A small audio captioner, trained from scratch.
Model: 5.11M parameters, log mel input.
Training: soap at rate 0.0017, 8300 steps, batches of 128.
Rows from block 5 of the audio encoder of a small audio captioner, named by matrix and row number. Rows with one number belong to one channel. Each number is 200 + 40 x the weight over its row's rms, rounded and kept within 0 to 999. All counts start at 0. After the name is the row's rms in percent of the matrix's.
Before each channel's rows are labels from the 100 clips, of 14976, where the channel reaches its highest value: "responds to" is what is common among them; "peak in band" is the frequency band that holds the peak. Only what is clearly more common there than usual is listed. The data: synthesised imitations of 52 everyday sounds, one a clip.
# convs0: expand pointwise conv (encoder.blocks.5.convs.0.weight, 512x128x1x1), inputs 64-127
# convs2: project pointwise conv (encoder.blocks.5.convs.2.weight, 128x512x1x1, transposed), outputs 64-127

responds to: signals; siren
peak in band: 1000 to 2000 Hz
convs0.58,096,176,251,194,248,174,157,208,154,226,197,268,152,181,193,234,193,253,206,183,209,262,214,156,237,190,200,213,244,167,317,233,208,280,221,300,185,177,213,236,224,249,145,190,213,270,254,170,259,238,147,231,140,162,140,234,162,213,232,200,149,168,218,206,179
convs2.58,084,216,225,241,152,191,186,253,228,175,201,210,197,196,274,158,162,185,254,118,198,227,197,204,234,193,184,237,248,204,219,257,299,200,208,223,185,124,208,212,148,239,219,185,275,231,214,211,208,223,201,216,250,242,197,241,129,152,184,181,155,137,193,282,173

responds to: people; chatter
peak in band: 2000 to 4000 Hz
convs0.483,098,253,247,108,157,171,192,222,262,171,197,141,249,266,194,237,205,157,238,200,238,128,200,163,199,194,219,168,254,191,171,129,205,273,194,168,121,232,214,214,235,249,237,194,189,164,182,199,148,193,203,280,240,199,207,213,160,220,234,233,138,185,224,131,217
convs2.483,096,260,173,168,235,184,168,245,177,154,229,227,205,126,263,246,169,232,141,161,213,126,210,249,226,196,261,229,100,220,207,175,292,247,242,215,181,184,234,159,195,183,167,251,166,221,84,226,196,222,233,108,240,239,210,195,231,156,171,193,207,200,243,231,150

responds to: signals; beeping; knocking
peak in band: 2000 to 4000 Hz
convs0.202,091,205,217,143,174,202,218,223,198,182,166,238,135,141,127,170,233,204,223,207,234,237,216,227,185,189,167,174,278,261,200,223,225,149,140,235,202,218,265,197,194,254,236,203,162,224,243,217,283,235,159,183,232,218,190,228,197,216,197,185,228,174,153,169,223
convs2.202,097,173,273,145,265,165,192,231,173,125,235,201,220,233,173,148,167,189,206,257,189,223,250,168,171,172,219,174,226,121,202,132,150,169,175,222,241,177,253,169,204,180,176,226,206,244,234,209,236,190,170,248,204,165,283,193,130,182,134,167,157,115,217,224,186

responds to: mains hum
peak in band: 4000 to 8000 Hz
convs0.256,104,137,165,219,240,171,165,259,227,222,228,201,237,269,206,154,157,221,232,201,233,228,209,196,190,205,196,191,203,138,259,152,198,146,281,217,207,150,234,211,271,243,162,215,180,217,190,270,145,208,219,215,243,152,214,167,200,231,193,159,148,208,210,228,216
convs2.256,109,177,224,146,233,245,189,204,241,136,175,271,144,86,211,217,233,206,206,170,182,196,225,237,180,243,213,161,195,231,156,144,197,211,209,201,185,224,206,120,183,283,211,230,200,139,175,255,202,220,154,197,251,161,221,189,216,184,171,185,163,223,229,224,184

responds to: mains hum
peak in band: 1000 to 2000 Hz
convs0.394,092,179,206,181,186,202,186,221,218,245,256,231,220,208,184,157,235,193,200,161,171,234,271,146,249,99,134,187,231,241,241,242,244,269,196,170,236,192,195,152,211,256,173,175,208,187,223,211,185,198,189,194,172,251,156,182,240,234,203,153,246,178,231,234,229
convs2.394,103,154,185,125,186,215,168,252,216,133,193,165,171,291,232,152,243,269,223,230,281,198,187,197,247,290,156,159,185,195,184,252,232,191,294,235,256,201,224,271,179,216,221,170,170,141,228,159,218,175,234,191,176,218,183,293,197,226,194,173,163,200,264,208,173

responds to: mains hum
peak in band: 4000 to 8000 Hz
convs0.380,101,152,316,196,317,246,152,254,238,192,205,166,271,244,186,214,244,152,219,224,191,187,277,177,170,254,236,204,165,263,160,203,166,223,204,164,227,135,154,301,186,214,205,209,231,222,260,251,216,201,167,206,211,206,227,187,186,226,153,214,198,199,233,176,276
convs2.380,081,119,184,230,226,192,241,196,177,202,218,186,194,177,142,122,246,205,234,160,227,204,200,206,186,268,181,134,201,186,190,192,191,216,161,148,165,195,208,212,180,114,186,293,178,185,164,202,246,129,205,152,215,177,210,199,217,234,286,212,230,140,153,146,226

responds to: mains hum; people
peak in band: 2000 to 4000 Hz
convs0.176,101,213,197,208,163,259,177,178,215,201,209,165,184,275,226,173,217,172,255,186,230,129,164,147,203,117,229,151,209,208,207,145,216,217,210,234,171,218,237,204,158,208,243,206,161,211,231,257,213,223,184,160,167,194,207,219,196,210,244,236,267,205,203,172,157
convs2.176,095,226,268,227,214,209,140,158,199,232,196,174,214,173,159,128,243,82,221,184,252,222,295,215,203,175,166,225,167,159,119,251,207,228,216,222,225,240,206,178,177,234,225,194,272,190,181,258,156,188,183,203,230,241,262,164,151,273,228,209,117,190,208,211,196

responds to: signals; church bell
peak in band: 250 to 500 Hz
convs0.197,097,303,194,185,227,175,182,199,233,154,131,253,198,109,181,229,263,267,233,149,186,223,224,206,268,152,229,212,167,210,231,123,291,207,189,287,208,189,203,147,163,198,184,232,260,186,177,253,265,195,255,126,140,208,189,184,206,212,214,159,245,141,215,224,220
convs2.197,084,222,199,169,181,194,149,218,111,137,178,188,208,266,224,133,208,237,204,203,243,186,170,91,146,186,214,189,300,241,120,169,185,204,154,266,189,255,223,191,220,171,179,189,240,247,142,215,229,156,231,240,241,187,171,157,232,165,203,191,137,169,177,222,223

responds to: beeping; coin spinning
peak in band: 1000 to 2000 Hz
convs0.29,094,163,155,174,144,240,179,227,181,203,231,255,202,175,294,227,239,179,199,232,187,205,176,188,174,236,177,141,212,286,196,197,161,219,185,220,212,248,179,216,281,167,225,166,186,193,183,184,165,222,197,218,173,194,276,116,302,158,197,278,131,204,215,272,229
convs2.29,082,191,135,242,180,221,179,204,107,207,181,204,193,192,285,195,132,109,260,226,240,239,177,164,172,153,162,220,215,162,80,210,187,119,172,246,208,215,228,248,196,143,185,153,165,208,208,235,229,138,233,246,174,176,226,235,205,188,172,109,176,217,236,196,227

responds to: signals
peak in band: 2000 to 4000 Hz
convs0.56,098,231,252,189,203,201,286,290,207,179,197,151,146,189,151,129,218,198,226,225,195,240,198,226,251,182,181,176,153,150,174,195,123,172,193,195,154,245,191,221,248,202,221,256,222,169,146,201,165,112,241,267,160,256,200,278,255,168,188,212,229,151,249,221,165
convs2.56,114,299,181,269,118,194,204,174,199,217,214,131,252,219,206,192,258,199,183,263,260,210,232,236,204,210,182,244,211,174,168,163,152,228,234,195,238,240,256,216,236,165,261,257,192,231,164,209,214,204,162,169,179,146,145,187,197,220,149,212,200,197,193,294,255

responds to: beeping; signals
peak in band: 1000 to 2000 Hz
convs0.413,095,208,136,227,188,147,261,146,173,173,202,133,200,217,141,186,232,248,265,233,114,237,181,191,237,278,264,153,262,232,270,246,276,228,182,255,191,191,204,175,244,238,203,254,187,167,164,259,208,224,204,206,213,191,212,184,173,141,228,256,233,139,227,199,191
convs2.413,088,216,245,199,274,270,174,235,231,283,292,203,151,259,172,209,184,223,201,187,155,207,231,205,249,209,217,227,227,132,236,158,205,226,185,199,173,261,152,214,170,183,165,197,108,197,151,155,210,218,216,168,229,136,242,253,135,223,200,167,205,98,223,165,184

responds to: signals; beeping; animals
peak in band: 1000 to 2000 Hz
convs0.35,100,102,191,208,191,155,202,213,222,261,195,183,210,231,265,170,219,177,174,228,243,207,305,186,192,230,140,153,200,189,193,217,277,232,221,206,105,183,234,165,231,236,201,187,198,165,248,206,220,273,217,219,179,187,185,202,303,174,202,166,191,187,166,203,243
convs2.35,089,174,215,158,191,252,207,159,199,169,242,245,169,107,157,189,161,176,246,186,180,190,179,228,143,264,196,173,168,262,205,236,86,149,217,128,176,139,209,278,123,192,226,153,203,182,171,187,225,205,198,292,226,238,208,197,224,105,237,172,245,154,215,246,124

responds to: signals; siren
peak in band: 1000 to 2000 Hz
convs0.7,097,215,167,183,262,129,226,199,196,145,194,154,194,174,211,165,231,180,232,224,236,267,257,145,152,229,202,185,169,180,221,239,214,207,255,266,149,198,205,181,180,182,204,261,194,215,268,177,208,273,160,135,127,210,206,230,118,174,208,223,259,188,226,278,196
convs2.7,094,205,187,217,259,236,199,215,167,206,224,161,213,140,225,201,225,243,205,212,191,190,109,224,255,207,190,264,215,243,190,188,215,231,83,256,272,195,167,215,175,256,155,235,150,173,173,145,209,214,171,147,183,264,195,264,207,196,230,139,244,200,185,195,262

responds to: people; laughter
peak in band: 4000 to 8000 Hz
convs0.264,096,192,220,236,216,101,131,175,253,249,264,99,186,171,176,208,190,174,220,215,183,230,231,256,98,161,216,187,238,243,126,219,176,167,225,241,230,241,261,224,190,213,181,159,216,224,170,142,207,271,278,173,217,202,224,200,179,193,188,170,255,237,212,170,190
convs2.264,109,158,160,243,222,224,185,179,167,272,288,234,232,170,224,211,244,217,180,218,179,155,204,234,209,260,217,230,217,223,169,161,216,207,95,185,202,214,231,256,202,190,96,196,135,211,283,183,228,148,195,298,167,280,236,208,189,183,219,232,225,292,196,186,178

responds to: beeping; signals
peak in band: 2000 to 4000 Hz
convs0.13,097,187,200,203,210,227,237,122,206,231,203,235,211,156,219,159,166,238,204,243,207,197,167,197,206,325,245,202,141,242,172,136,197,118,234,286,208,99,186,186,107,217,223,235,168,230,157,215,212,253,248,245,181,230,188,201,256,168,198,233,202,189,210,175,177
convs2.13,100,204,213,222,114,234,158,219,163,229,255,194,170,230,266,208,168,216,154,182,238,228,230,163,173,225,225,189,211,152,101,168,169,121,173,195,218,205,217,204,231,162,148,110,193,178,194,171,174,211,128,292,253,204,222,182,223,203,227,206,187,193,133,206,166

responds to: mains hum; nature
peak in band: 250 to 500 Hz
convs0.397,096,151,224,233,250,247,207,253,203,143,148,190,238,79,271,174,192,206,182,186,205,185,178,170,262,265,220,173,228,219,177,192,238,228,210,208,184,204,140,217,204,245,155,184,266,165,184,191,189,218,166,219,147,195,131,236,134,169,183,215,186,173,250,243,119
convs2.397,111,225,241,243,166,146,207,234,114,215,238,156,208,226,202,248,260,222,203,227,174,217,171,199,282,194,256,267,170,120,190,189,209,199,275,166,203,297,211,188,200,182,212,228,301,262,201,166,98,235,141,135,230,235,133,258,158,210,245,194,266,282,109,187,237

responds to: mains hum; group: people; laughter
peak in band: 4000 to 8000 Hz
convs0.320,100,184,230,168,241,216,213,202,157,220,177,219,192,149,263,244,159,155,179,225,194,137,256,169,155,194,177,222,210,158,155,222,175,221,170,213,292,180,182,189,217,175,199,195,200,217,248,169,98,213,144,194,240,174,207,189,190,247,141,257,246,200,200,217,151
convs2.320,094,245,241,232,212,207,220,229,180,223,208,172,219,219,146,197,207,171,173,194,149,204,177,136,187,343,194,212,166,191,270,222,165,173,169,200,222,174,155,191,239,160,192,181,191,141,241,192,195,210,212,182,199,240,290,121,152,244,227,226,219,253,229,184,179

responds to: mains hum; signals
peak in band: 1000 to 2000 Hz
convs0.114,097,171,181,199,181,196,202,180,181,270,171,156,170,171,182,176,215,227,186,168,201,214,175,233,197,193,168,208,225,165,229,233,199,106,176,153,244,149,229,234,202,223,166,154,218,243,151,151,184,228,247,201,250,195,203,191,165,235,165,165,226,245,210,228,187
convs2.114,094,257,200,237,145,180,193,251,260,101,186,250,207,226,177,233,175,171,283,211,173,246,220,208,280,182,183,202,211,129,129,181,189,242,155,199,223,165,180,208,154,208,193,219,217,127,204,205,242,193,199,202,190,145,225,264,228,208,221,200,203,278,140,186,191

responds to: people; mains hum
peak in band: 250 to 500 Hz
convs0.341,101,192,247,159,182,220,217,251,259,252,208,187,162,160,213,305,182,197,228,150,231,231,282,185,162,175,208,212,153,207,141,159,172,170,232,182,186,305,212,194,270,136,216,194,269,180,203,210,253,254,213,213,225,205,143,204,196,229,200,164,180,175,157,154,221
convs2.341,104,200,200,198,151,200,210,155,189,169,209,135,124,207,167,218,241,290,196,185,183,148,228,248,189,200,299,149,213,264,174,252,224,240,199,218,183,130,181,228,281,204,210,174,195,141,189,199,244,175,175,159,124,114,203,155,189,172,260,252,217,89,199,232,235